From a checkpoint of a small image autoencoder.
Model: 48-pixel images, encoder norm batchnorm, encoder activation silu, encoder depths [3, 3, 3, 3], encoder widths [16, 32, 64, 128], decoder norm batchnorm, decoder activation silu, decoder widths [64, 128, 192, 256].
Training: soap at rate 0.004, 7300 steps, batches of 512.
Rows from block 6 of the decoder of a small image autoencoder, named by matrix and row number. Rows with one number belong to one channel. Each number is 128 + 32 x the weight over its row's rms, rounded and kept within 0 to 255. All counts start at 0. After the name is the row's rms in percent of the matrix's.
After each channel's rows are labels from the 100 images, of 14848, where the channel reaches its highest value: "patch colour" is the nearest of a few named colours to the mean colour under the peak; "top examples" is what is common among them. Only what is clearly more common there than usual is listed. The data: made-up waving flags.
# convs1: 3x3 conv (decoder.decb.1.1.convs.1.weight, 64x64x3x3, each kernel summed), inputs 0-63
# convs2: expand pointwise conv (decoder.decb.1.1.convs.2.weight, 128x64x1x1, transposed), outputs 0-127

convs1.0 091 [118 121 110 115 147 155 121  68 116 141  77 149 141 125 110 130  87  88 142 136 147 121 106  97 210 173 128  96 108 127 111 110 158 111 130  15 106 157 141 139  95 114 150 121 133 114 137 154 130  91  84 123 161 160 111 162 181 149 192 132 105  71  70 146]
convs2.0 091 [105 210  83 161 128 137 147 120 166 112 115 137 117  60  59 111 118 145 147  92 142 100 174 139 138 141 116  65 101 152 152 132 125 114 175 141 157 128 172 131 113 127 109  99 147 140 128 128 152 124 156  86 108 157  89 129 142 133 103 159  70  95  57 116 117 171 130  88 109 130 173 117 158 128 152 255  98 108 146 137 125 178 141 149 164 102 180 158 119 114 136  93 161 112 149 162 111 148  65  97  96 111  84 146 178 113 137 130 159 113 175 196 139 134 144 113 106 140 174  86  72 117 107 142 169 126 103 160]
patch colour: white
top examples: white

convs1.13 089 [137 155 124 112 131  89 129 113 178 117 120 103  94 138 147 133 142  88 180 147 122 148 114 159 138  54 111 138 177 119 168 174  86 120 115 162 106 168 114 176  98 126  98  94 107  99 144 164 129  83 136 139  84 121 101 120 237  95 103  84 105 153 148 184]
convs2.13 108 [205 140  65 121 168 116 144  51 140 133 133 127 176 123 111 140 223 101 172 135  98 109 132 178  73 134 116 172  81 109 109 120 138 126  72 170 103 102 168 161 106  93 130 158 157  81 122 127 101 114 113 121 109 137 168 110 167 148  86 119 147 107 156 126  87 108 117 148 152 137 151 107 106 149 160 116 103 154 154 178 177 113 111 138 155  56 181 107 165  72 158 150  64 118 156 129 150 137 103 153 116  98 129 129 140 134 163 183 141  95 160  85 188  72 129  89 148 121 174 174  71 112 101 121 119 130 117 130]
patch colour: blue; cyan
top examples: blue

convs1.29 100 [164 115 148 212 135 148 124 115 106 145 140 176 183 105 218 150 100 132  99 113 200 135  94 141 133 117 133 146 132 158 125  94 121 108 103 144 199  79  92 195 127  79 122 112 109 118 143 141 105 152 146 101 123  82 185 153 142 109 103  87 122 138 128 142]
convs2.29 074 [173  92 128 125 119 120 156 124 107 126 150 103  80 142 120  99 128  98 117 151  51  36 146 132 119 101  72 147 131 196 179 129 157 121 106  85  83 100 172 118  97 146 114 111 136 168 121 124 170  72 133 138 219 126 161 135  81 226 101  86 114 145 159 132 108  90 142  94  91 106 139 123 142 125 137 120 147 141 137 101 123 114 135  91 148 221 123 144  50 134 144 136 153 122 103 124 107 196 114 141 101 110 129 141 114 127 147 130 103 132 155 114  60 147  79 159 122  71 145 142 143 112 160 172 123 111 163 155]
patch colour: yellow
top examples: yellow

convs1.43 085 [ 40 121 131 118 156 106 143 133 149 161 206 166 108 130 113 153 140 115 147 112 101 137 156 114 142  93 119  54 110 103 161 126 132 107 116 158 140 138 110 118 152 130 160 186 155 157 132 144 138 143 157  87 134 121 124 116 155  29  49 124 167 181 111 101]
convs2.43 084 [163 138 102 109 186 108 104 133 174 114  99 128 202 190 123 134 157 127 120 111 139 100 180  81 138 117 116 102 117 125 131 153  84 148 208 121 123 145 141 153 151 122 113  65  95  97 119 165  93 118 131 171 141 134  73 106 104 133 156 137 119 159 150 121  72 196 117  91  94 116  99 148 159 116 130  97  97  85 162 150 121 146 144 128  72 173 112 104 149 154 131 124 176 154 180  94 110 111 173  45 167 173 135 146 171 179 130 130  96 157 161 137 228 128 132 129 114 172  89 142 103 114 146 136 125  80 167 169]
patch colour: white
top examples: white

convs1.41 103 [ 37 107 138 146  75 134 112 123 176  91 135 142 150 114 128 132  72 135 106 191 179 114 132  62 105 143 119 135 133 148 104 131  84 158 112  78  98 209  83 102 120 174 118 164 139  68 105  97 135 139 108 147 151 143 174 117 157 126 100 145 165 124 120 127]
convs2.41 078 [ 82 138 137 144 158 100 113 139  46 120 117 135 110 104 100 143 127 154 100 148 193  80 155 121 148  91 110 138 123 111 136 162 133 118 113 124 149 123 171 130 150 130 138 148 116  73 100 136 105 140 116 214 143  99  91 121 203 131 165 148 133  85  93 146 125 117  93  75 128 140 153 130 177 145 106 100 138 165 143 158 185 139 165 153 162  42 167 159  87 142 118 190 133 143 125 136 147 197 163 121 117 132 134 150 120 130 122 168 109  88 120 106 147 169  99 133 115 229 184 128 168 139 144 125  96 215 177 159]
patch colour: blue
top examples: blue

convs1.56 088 [155 127 170  80 131 116 185 105 201 109 117 143 193 148 106 135 139  88 158 105 135 142 114 111  66  88 149  95 157 125 133 143  95 107 103 115  20  94 126 164 127 145 101 138 130  90  88 165 122 116 144 107  70 108 110 145  99 139 136 122 131  61 120 160]
convs2.56 093 [130 140 118 114 130 151 106 130 161 127 164 109  98 131 162 146 103 188 101 115 160  87 146  86 100 168 133 155 127  73  53  90 170  83  83 129 118 207 102 127 106 161 102 106  79 131 143 116 103 124  99 138  94  99 115 153  98  69 137 107  89 160  77 118 120 191 101 128 140 101  69 101 142 121 117 223 107 139 130 124 102 186 195 126 161 121 202 120 162 177  86 123 115 156 170 165 148  96 195  99 113  92 162 103 179 132 161 142 124 133 137 123 114 116 102 161 110 124 132 156 140 182 128 162 173 107 125 144]
patch colour: white
top examples: white

convs1.31 107 [158 122 164 140 150  99 126 105 137 135 128 119 164 107 105  97 155 219  64 175 118  60 121 147 150 164  72  87 147  84 135 147 141 160 169 126 135 108  88 103 180 144 117 120  61 196 125 102 145 103  71 137 135 102 112 144 147 137 166 110 148 132 125 167]
convs2.31 098 [178 172 101 121 172 100 142 155 133 239 154 156 127 129  89 118  92 131 158 114 151  79 109 117 124  39 123 168 103 144 117 120 108  93 136 153 146 140  95 140 138 145 135 156 137 151  99 153 150 152  85 131 132 153 127  81 188 168 105 136 151 145 108 149 108 168  87 122 146 114 133 149 109 153 167 154 167 121  88 176 192 120 144 102 164 124 139 191 131 154 151 133 103 170  54 141 134 168 115  60  95 148 140  81 168  80 109 191 127 105 109 143 212 125 145 149 166 154 126 101 137 155 105 194 132 140 130 110]
patch colour: blue
top examples: blue; yellow

convs1.18 103 [ 70 172 120 157  76 127 143  75 131  86 175 195  94 115  98  83 140 141  97 137 112 139 106 112 125  95 108 154 151 109  87 151 134  91 115 100 152 127 192  95 121  69  92 141 108 123 140 131  96 118 135 121 170 110 106  22 106 160 108 122  93 106 137 154]
convs2.18 081 [114 182  94 148 154  60 105  92 116 139  80  86 126 146 118  92 193 100 160 145 110  95 166 173 135 168  89  77 151 120 111 118 154 148 119 146 213 158 146 143 126  94 212 140 134 149 133 132 107 175 127  89 114 112 137 125 104 147 167 114 154 117  55 133 141 129  96 121  78 168  79 152 139 127 144 165 121 157 190 117 133 140 146 147 129  85 151 166 118  88 210 144 170 105 161 114 146 106 154  91 163 141 200 138 162 151  79 149 141 151  91  78  61 126 175  98 155 110 126 106 134 139 108 146 149 106 145  96]
patch colour: yellow
top examples: blue; yellow; gear

convs1.55 120 [130 146 142 143 140  98  96 113 107  89 130 214 138 144  87 105 141 148  98 113 139 184  62 115 117 196 122  96 128 146 130 125 146  73 115 158 146  93 128 160 107  94  90 151  97 106 166  98 128  52 117  96  94 128 130 140  99 162 184 133  69 183 115 149]
convs2.55 095 [143 134 122 126  97 123  54 144  70 127  79 118 151  53 150 182 148 135  92 123 136 137 107  86 156 123 114  68 138 148 131 177 110 154 116 140 133  24 139 188  91 135 131  85 111  75  86 138  98 135 149 112 181  51 140 139 116 165 143  91 136  87 112 110 125 118 155 135  67 103 100 138 111 112  93 127 155 166 144 146 177  83 123 120 112 151 147 171 145  32 188 140 132  80 122 110 172 128 159  89  97  94 101 111  95 141 124  69 113 113 115 184 107 125 120 104 137 148 164 129 110 123 116  85 139  98 122 102]
patch colour: yellow
top examples: yellow

convs1.59 095 [149 102 174 133 167  98 121  88 107 185 129 115 111 143 132 104 161 166 177 141 165 168 174 158 137 117 176  78 137  87 112 134 106  85 107 102  95 178 205 135 101 130 148 128  92  42 137 172 122  99 126  78 164 158 181 124 125 116 148 115 127 133  96 112]
convs2.59 098 [ 84  96 141 125 136  83 196 129  34 156 148  93 101 113 157 122 121 147 108 142  89 138 128 122 116 111 118 203 133 150 138 145 104 186 129  94 146 171 115 133 132  54 123 123 138 133  59 165 155 144 142 103 154 152 122  84 108 206 178 136  65  83 120 129 110 151 143 138  98 191 156 105 115  86  73 185 108 113 148 115 132 106 141  98 113 177 135 121  91 136 179 118 137 125 149 107 100 144 184 155 110 152 117 155 115 125 155  62 122  83 116 153 111 134 110  97  82 141 162 180  58 127 159 154 140 115  89  85]
patch colour: yellow
top examples: yellow

convs1.10 091 [115 135  66 118 188  91 111 104 112  85  92 131 127 128 185 140 148  76 211  87 149 162 109  98 170 175 141 140 139 136 127 111 120  92 121 149  86 188 148 165 124 147 183 156  96 154 140 133 124 165  94 145 133 198 112 120 100 162 118 133 174 148 114  89]
convs2.10 096 [174 121 171 164 104 142 166 116 136 114 176  91 118 163 171 113  96 161 139 149 138 172 130 103 108 138 119 136 192  68  92  84 132 174 177 110 104  86 114 182 139 127 142 119 117  85 104  96 111  75 106 172  70  51 153 132 142  81 113  66 119  89  75  99 128  99  96  93 113 131 120 147 118  94 104 171 132 124 134 138 152 154 102 134 135  92 102  96  57 111  63 135 128 128 143 183 121 182 128  90 141 137 110 119 142 117 125 139 146 153 136  78 102  91 110 157 152 115 108 211 152 176 122 176 169 133 115  59]
patch colour: white
top examples: white

convs1.21 099 [134  79 121 111 137 132 147 144 107 153 153 158 161 176 191 110 138  93 125 153 142  87  64 120 189 124 119 148 141 131  67 166 109 114 125 164 106 151 128  83 151 115 135 145 143 157 139 124 110 195 119 113 129  82 163 156 149 216  65  95 192 143 129 147]
convs2.21 092 [104 152 138 132 155 175  49 133 115 122 153 153 113 101  97  98  93 158 107 136 111 127 129 159 133 124  77  61 142 170 183 122 149  78 135 143 189  95 128 107  76 128  84 163 151 105 150 119 127 101 198 146 140 132 140 101 111  82 167 102 125 106 170 167  96 107 108 135 110 127 158 204  84 201  50 121 122 151 139 149 150 130 162 117 179 140 165 116 128 179  72 130 126 108 142 146 128 160 134 149 148 135 107 122 115 144 159  79 115 170 131 174 153 114 116 121  66 144 157 123 134 100 157  93 126 138  72 232]
patch colour: yellow
top examples: yellow

convs1.60 104 [147 144 110 107 123 161 155 104 133 183 127 154 103 135 130 164 154  67 127 150 164 180 139 115 188 153 158  97  90 126 124  82 153 132 142  72  99 124 167  95 109 131 146 142 191 130  61 105 111 230 130 105 160 145 139 151 103 120 165 133 162 123 116  69]
convs2.60 094 [ 62 138 164 135 170 198  82 160 119 121 128 139 111  88 160 143 172 142 115  83 113 130 166 168 131 139 128 148 142 142 137 131 112 165  85 131 109 106 130 211 119 146 105  90 150  95  90  88 106 105  95 171 107 114 169 139  75 111  59 103 154 107 161 129 151 100 124 126 105 162 116  80 170 101  66 118  85 154 112 123 131 178  94 106  80 138 114 113 122 147 126 170  67 126 187 134 123  66 118  85 138 160 118 154  77 129 107  96 103 143 172 117  62 199 153 138 123 125 165  90 129 100 156  53 124 157 165 116]
patch colour: yellow
top examples: yellow

convs1.3 093 [130 139 129 149 122 160 184 140 121  65 148 153  71 114  94  94 156  84 128 104 143 133 122  99 174 127 142 148 138 145 131 125 186 138 117 104 111  75 100 148 252 158 119  52 122 128 135  56 124 131 104 149 100 129  94 153 137 169 119 137 136 122 156 118]
convs2.3 092 [110 170  95 145 143 128 196 182 143 167 104 106 112  75 147 147 152 156 151 116 147 116  76 110 175  78 133 120  78 166 138 147 171 157 181 156 108 151 166 162 162 157 175 165 142  76 148  88  79 102 182 129 178 139 161 143 137 133  96 116 133 192 124 164 103 160 102 129 124 149 155 151 136  82 165 101  74 104  97 106 187 103  78 124 123 101 122  92 106 186 143 109 152 136 103  86 158 183 124 137 148 133 147 126 139 154  91 161 104  86 158 178 147 194 160 110 132 158 128 156 105 168 100  99 121 184 183 154]
patch colour: blue
top examples: yellow; purple